A small segmentation model, trained from scratch: encoder norm layernorm, held-out accuracy 98%.
Rows from block 12 of the encoder, named by matrix and row number. Rows with one number belong to one neuron. Each number is 500 + 40 x the weight over its row's rms, rounded and kept within 0 to 999. All counts start at 0. Numbers have three digits each.
# fc1: MLP up (encoder.blocks.12.mlp.fc1.weight, 256x128), inputs 0-127
# fc2: MLP down (encoder.blocks.12.mlp.fc2.weight, 128x256, transposed), outputs 0-127
fc1.72:553521476543543499517507499524452492554467505476476524535486483464527542507484492458572468489490396539557496377452443450439469549489516519574492535498514571540458515483551510514528472477478483519460455468533573438495496459461497500573526487479516450418554473453596468508471477495559523489449530501562483501512510579508528518525529452517533493499486413524517402468509589516489499481473
fc2.72:520374526493565484565530599486528505435500506452506498522559546540510477465444505442474521498561511507523497512512503462538448480514511501486467541467526493497454483472483472485515557571493501532483415484576493485538505385537496482434467497469580455484536494459463400459552498471506440496560440539496539498410497521503501476540496479594533499553484465500489461553496495527506467514555
fc1.73:441465517553515487545496505558483460484468507444502426524539488542529534534528505468504451538510500439427569463494474525467532502496477499494473537445545582497445479518526480442509501501440426520531531411486589482470478509456473502455578505406496521495502530550471487486473524461451469559495519490498570447491442529534530476560506533442571541507466502607516563529585510476492503570474
fc2.73:522579506463436515543495581445424522524495423487523560491553530552539509547528528451546520573468478497496517509530488431492511507488427491457504429481558502447526499478478515506436408509426491501483434443448524445474505563496507470490512491420504530499513541457509413476509493564493441494570506522511536572542539485525530503447522505549507510576450490504570468524569490448495473531488
fc1.74:563508456521548579508468440523470497499515502464540434539518506512491436549475533454472484450427421451472551487522394562497421500531474476497461467502583511475482501506563501498476528526507491452564518508485482509506422461453550551469553496433461471517496561429508477481509578515465518502449527537461519492494541527518553411513538492578535506443480546474492467466549520517413526516466
fc2.74:499503527484425457491467558564455557495489429490472488496516446434457498483506499562491529459476515539554488450521557489501543493489498501492493486446448504477487504540536554481494538390564489535497449497521526477478556521518439510560527500492479541509518486478459502480561442538520495423496475543471542523536418532507480563535456531496554462422412481515589529486622551433517465548479
fc1.75:448539469555503423521523506498511470476534500505523521448459502475473405560436558429511537374535476515493565518493480476516461540553518516487501506528485511439517520580611566464436479478502477433555507488521495446483499500465471529516484515511518552487526452499525536519486462515535534523550466471580516427551492477528411581464487482486506531455437485517434481524553490502551548529528
fc2.75:399464462517557511443547585469492540534554540504511474464461561395474563501516490482436493494488541501408493439499466531465534531536489510514522502542525523498515506477537455394473456495478537504563553552536512460535528488483473503510449466436615576503463436517521499472529490441411487437482566485535505508496439470518541507508535535502564472466507497542543547527502496502509499473485
fc1.76:473473569521526496580522500492551507434545488458516461517534485474502509464538470433538362547508548516489507596488562427492488525518452536517499541502494509527517550507502526467514532516582517545469500498487494424432525532431409530525471571504490498467525543519486530545518456472482457554557505500441540524449522499525462413518469495552487413573531489466523455455502460501504483529442
fc2.76:518583455494476451516538523506492527518475521519493545509512555508467476521489475543443541506505461468526527525500532485432486497431479514517497433582504454457612549528525386502469493487487523443492492545505580529447531464556544515446488489464577486491459447517543567525545462386473516453525526546516594525460489497507487446491501484436458489395497515556514535470542513475498528527503
fc1.77:562468595536506573526560584472474538462527579537493520533545454480507476489468462425426455494575547548521531466499489519461499464538470564493490578477486494464473446523497433539480489558521518507498403519491537566439428511509489499473496433516415427507510492487555492498507524478493431510504508473567448534492499548541463516530474510594485498509489511483462478529566546548462490473494
fc2.77:489518494528513490469524476476550489499526471499502485524547524455497453516496492486483529476507484560482477529498497507476569570440497543475484457497530540518480444464558421480530509502557512531604472533499479487467490496640439512449500539505595514549526465417496468500500575540544504450548473548446529518520420511470512510444574534425534474410448505486482461514379505531521489480493
fc1.78:506430499459521521521485454478524536489475593485504466500447536479546500497431471503532542595471488479531517531512444571506483520435438465427482513456463486492444504543544516464508553489539503545520456505518577535578506516492526525499455567536481497526456512520522493505490530454421424453517526451423458442474470498530559506542500479596509478590502452458490500519578475513571419502473
fc2.78:487557493523539585452583419485509521534511499568515525462466537428499564560449469492395507514528574403532481536468477529499499494482499469485558499511506515508548494478488484499496484482429543502502443553515467483523466502549532459483486565577544471506492523468458493485532587510526423428496496506606485485437491520532514510589437483460503504517442503471452480492432459546504513463496
fc1.79:553590490494588515538521517505480540513494453492434515595458555543489438439585503447420498535527425535491549513501480478465513516456498508483495465533466422473496511490476486504446499480486513489481436571482475494566502502476447506483456500489465470447492507528570481558463446535574487455532553477525558463458510519496492448430484427469457495556532522540491523540514518526446621510506
fc2.79:460503511473488517496494483532579532439489555462516495496465493521557474503529481486564569451457463488495454554408512536435532548493507470493418533531472513480534491464507485371501522507474518501449490519537576536545536489486534497506541487508531453567528491457503465527552503517500482542422510485480469435447496485512567505545542515429610474469511513535420567400483538444489519508546
fc1.80:428505456566502523481492505499481502491538510501498501506490499559506506488510450410444569514499510517512516461538519451519442583486514456382547527586480510450463515564509562499478457455514510480508557465518514546552515528471495499563414544571499528501453522525430511513522510517480480543562498565497503498437532531461437534490553516407523493499426465455475577405476491471463545496522
fc2.80:493515548485531475491564501516510491562520507492497474529497495411517470503507600495528535536490421540504497491429492454527487478513549528505440490495562489546543502397454461451522538528542545529494499458549484447460523490515594540546469534448562507519522416446494554419508409452529465499491540425533549478489491455560523501501438447511488480462518525586503419541510502539538536491508
fc1.81:485475547478515530546400570517474475501537531506524536451502496520441480585505476423555518567569508550527419422447501464513528464470550519544594474475516556494493453468511434500576525434529502451487494485476486462508503510472458529518483471566547533513508447546497478512564447473557551516457387550467431467540544514509494500517464475542470531522457516465508541468480466450501487540498
fc2.81:560426472509491508606469561539528482507489532376557509455565503541511481471512459511532486475493509426500589470474475544486492491528536504523520547536494494464560569503551430442489428499503540543542499564492508467491449483441578509530565503458490467476460510451531512579524525419524507481424516527537486451536451517528458477520490521481459477469502583485509498492538437498487515507425
fc1.82:530497481464471525454488504532501498526532517442460501493442521485587497511465479368545565478448454518472414487543534487447427533515413527529537493486514503449484543475471501522412448502524473531590529511517492549481494493446486494570479522521485553451591548503492508517483524474545442468458525459480480548523518569541555495485521522511449538546471560490546498553491463566430501549448
fc2.82:517520527481455502546490489517538480478510544447475520521496493452503506458517482472464431536470506636452471524526556391503585490480539510519528534519521464520480503545499484427513476467479526554515521463507454485511560562431554516475460508396522520417503428541519495437536528569489493468496514553489486516536464454605551441454527510453497513471498501577510445489499483487572538458490
fc1.83:530510506496480460446509533540513514501543472542547474562541499566564424463527579517455504490511458445498485460506541560539464497457475530497540512542541488466454578500495532486501531548434449565495452476493490466424544493479499492515493442489557483406548513536430467539428472502505468526545592547531517443513502470499515403482465461488509487596458490517449499494458486549586502442534
fc2.83:437427395512566486571436468584440525540512538437553493516475463584499452551504521494517515462520441532525518533500463520507539467530543508502491471505569499544503520477492488470490498502539518576501463592498532468456489535539509499558480528506505519433536506395500564511503420521469528487516562482521484424560537485477469475573493509481504456498463467509482418531510492441452489438453
fc1.84:575509492502540437550507521546464508459441477437494537470503471441503536532532483505530464545523497522465517437431490472452478539475507436511557481500462407485563513524529453511468508507546568508583459504466618539442552563507511528530502565487551435520469431522449476518488513457416525486503498575538561474423537462540493486529476463500483468448506464419501552485502500514548476522515
fc2.84:505513522519472441564543467535443455487528502470588496493481428501473533522462534384525496523499512534568495560452505514518498482499516616527550473545493451463562458496576504498517463450483458492480483477576427513499523483463485519533430540535550489529555522446453475545580425529474504480544444411449481516484497468521520450491447499458510582496517533496524549462454503457534470503495
fc1.85:562480486501502440566508482441485505470539507479533571483426563535440423479483553485486513460530544517472515443518410489513503522523492596574544503516463529453530461531480516452493423455437481560519512497491520516420457479509484478528554500531568476443493514531521484511517439480517448552520515531503500516543513600462539540572533509463464497602494494503440531456423548501488475540463
fc2.85:551563419470502489483538470494489509432513545554515445475496483511490487600475542457465527439486435473495460506544528491508460476457454531462413471524506456476596426489482415496516506445542553548566501488535559467509504466421600567522465495497479472527468469516484494520589470560536586524516498424495525447530489468507493464486497508572453539450514509524519503532519519526498545492480
fc1.86:489543471444513551504534517460474456460476507452483610574550587516417530501535459449477486478503448427488522533456544572459520514511502503449542453513492454490498505484463521478508517489490450525557444523551583497563464567494480591422589589489468537516507506501482548504481565492481487486467490528487506469518444573496594499542478423499465509504469479501532491500475503478482459448491
fc2.86:444499534550522537604503474463463484474509501422459493456533420448467479525599483512457500494518486530477519547527520551471488486515475535541473483529470619514547527463434501468484505529464583522481499539454482512517484490573456460538536533548502525536537595493473539508508441428484525393500450495451449483561448462589495465481527517534471490487462452513493491487490540529518431518473
fc1.87:493572481499487505466474541511461468403513492519525462487485523438475501501524504494407545572471474585521491433533553401483476531532444552487426583502505516489457475509437498553553514537452476500552549508538465505406527494484498477505484513550468474475550556414499445507474523584471547554502457480536477555514607533546541524465435497484492483473509509497451514504469535515504458490532
fc2.87:501530540534555568499536545525517537443473497373449467471608472504520475478542553463560458497514452464480520508495602540498468484457513530457499444503477510554537497514490506491460531499490489464504475577539441494498517532376452523472464499455520509500581433508501492484452423487475488480485478473484527438434454569498522545515563550531530486502499502475589553521475513467511476527461
fc1.88:506563514479417403543541483510481465507505527476571518605504454526505432542494529407501543518495485505506451441430511494560542513531420475477514470474524531453522517503454488462513481536554499471500533540536488399533491511448540540579563471487500501467469575511509546518513520514474520570498512461493457497563511526597501510495504515465487408457561506499507510523416502470493475465431
fc2.88:517556473553456504523457476488513515464502530530537545511472487425479480463509550531485430475558521459486493565518598496462465557479562506503510515506537464476525518474505415552497499493522450503534566494498449466475494461573530565408515513417502499560606479477447474477485454478548472485417451498561569434547534461427480449494416441481520484477542481507526513508518528521489492538541
fc1.89:511546499581560479475489492499568510543553530514451466539406472510541502534432542524400470502527488558505532479512482598481586594544535412501463555463516458480515501462483509491510497503424454496528454481510527442494528534450466520454484520513553524528463527523576514493540574455512500504523486538476502468508471462530535483530474557396485539481471486481502463496480486498379500472505
fc2.89:503541477519539482513582547515481576494496516445585441488502489496499565470480539536492506494536469468520524530439561477500459500576506493424503427533448502506478546521487474457508424503509529520459500448591532496472471507458513595571429463459495502498549431413453417540532426506528472504519480457519530485527524476531454541402574538527499534468468524459494531517486451547516480511484
fc1.90:456533512558449547487439466433537494549483482482562489476532498495531473447503481503492456543474445552591473459545509473495515548513446558513491508503574512398561544499462492491548454497528456499379450520523431471482591504487510492529482448510537523495561504546562515499471481482503546455500610512500512489516523447449497457568461499465452567513482496437482502486518527472537504590503
fc2.90:489571536509568469535508558563522487527504513522476515490472481533490396535440481484435556523520400511490501464447459499521436500514574589529466512511546471478468533448567449443478452512481577516564512524460497487566486542492513502490424490470546471497528542509453551429457517509481470428480507480492582483525449472514440523433516440570570524479506490477500488476569489549514467501483
fc1.91:569426461548496485504475521546512556486473550444494497492520489509493490491445498448538457505474551481486483485479464474490553446484424452470471459518448469486478500519643464501457525527511516529514430492458541510496469494538500540532615633516467498474544551487530502531505448456530460593435449506529493562524487532489530486423525527505438490480447468478505488526506557552516479567476
fc2.91:520477520530499522464532501495511556477439382479503487495452461537470458515564527478501520493578466407570498479490438504451517511496556500497519582500488557516585469470486528484530402506465513502492517429504500501491471470528441470551454514506517516506446446506469481468498484469518534499518532458532523573463514490528467580540528613457517534484413447533480567496533424557484487440538
fc1.92:458498515490522514550485489487422526499474445482500545531519419458535461464505513595535506488514477464440513520512463436493490492490529382448422535539550493501548523430543504462575479486462486448498475541481534533438470586468492515579476530477471531485508500521533455434563519460525569506509486524515536425509536583451524482528551523501446456519543482576510504550505455431503511522430
fc2.92:487489483523526502522465451493502461518520538545492504493498462462429492573427490442489497563469505440508464491507543533514522451550492545471470467459493507510484494454486502557432535511455523537578530389496437582454513468562549497499493459594514547470512503444492558506517425485496511535489439506482512522446504536548506526574539468562580458535529566403515539482456475491497433565530
fc1.93:537470512497546493479461501474476433529415471511490493493525373489553544545459530377508493499506407479510520555535466470545528530526518506517486490497459493526535482554520578517537513474473498573440547484503532517536460471575558513521434500486579426444538549470528509507495519476412519468530512545470491495451567495516525500508472462453382514513561460536491517489461498539514488460490
fc2.93:534433502505502457464409503522573525521468448530475533498489496409495500475560500500461459491450557622513486532549501506537482541437466533562487473492481587505521458528450480509523556476478525549485483458485466408537482483544487500528512489516469533483502550522460489478502563466528482557455449487444585504547531518422509466539482489491509482384536451484473464473475483395534531473507
fc1.94:435445473432536500554506510552441466530479568459526526535446508529487508507495481549479540633464464543536498454473503465499517587537521586500498389478509537513505422541541500493548559499497449536524515501488511429526486493500533453476557506540424439470523525503514497503454503504449513471480463468480470419432543445526563480485509525509515484515465472547476415484535514465466573537502
fc2.94:546471568499484507518494527530414499519514525488500477434536494508460461482524529466499497475548456531468470493482528548575536507489495549493461470476516489502482479462551538482447549528478519438553465406542538473522400503468555464484450483467496497447513450489555408533486429455496427582505488557483476504462472573496521561500522491572560473543434540532573442490605521554499506495487
fc1.95:431624476474533453464530537433586460523502459449543494432548482511495461480473507512505556509544613576533438520492487495481550454519525488457533506483513462488502529461511502509518449502476412460490571520438490422485495437513551565521508476513487501529465500444463541507451495544543488531466546477581509546463473402502549465516482490460476479503553457526536504530536492527534547455523
fc2.95:589447487478524545528505490453414498498468520549443515497497486459457485494523474545453497458472442502468527477515517407508426530451535580553504450565524494499558531507540446486536504496560566553463498531524515522507562513511508529485426520444429546520571446494531503464478480478507511472498454460580554414469502491499465508387473488532556521425516586521519500534494537493498449500508
fc1.96:478535454508501498471506546477553454531538395565471525441511439533483452503496482487510509509568591587565440503486492480470538472469543496456549506509509491494653526412530556486482481498527451453528582438495500504491578480509524525479585496552482516529486466459493523496425460546511481524495442487526501503463469459495493492565499497509512501451518502557479488455493498520528392482479
fc2.96:544504505456496523550552512496472491454466578463493528515561556470458499492487500515466547508475376460468490490503523436556446518547501582540507424494499492463469500534498393492615465506496525571493477524523511493495479525517508507529370497407536563519515465475504513465488474481527501495496539510575516469462498465470512487395491537524520524490507570497520585549518513476500555533502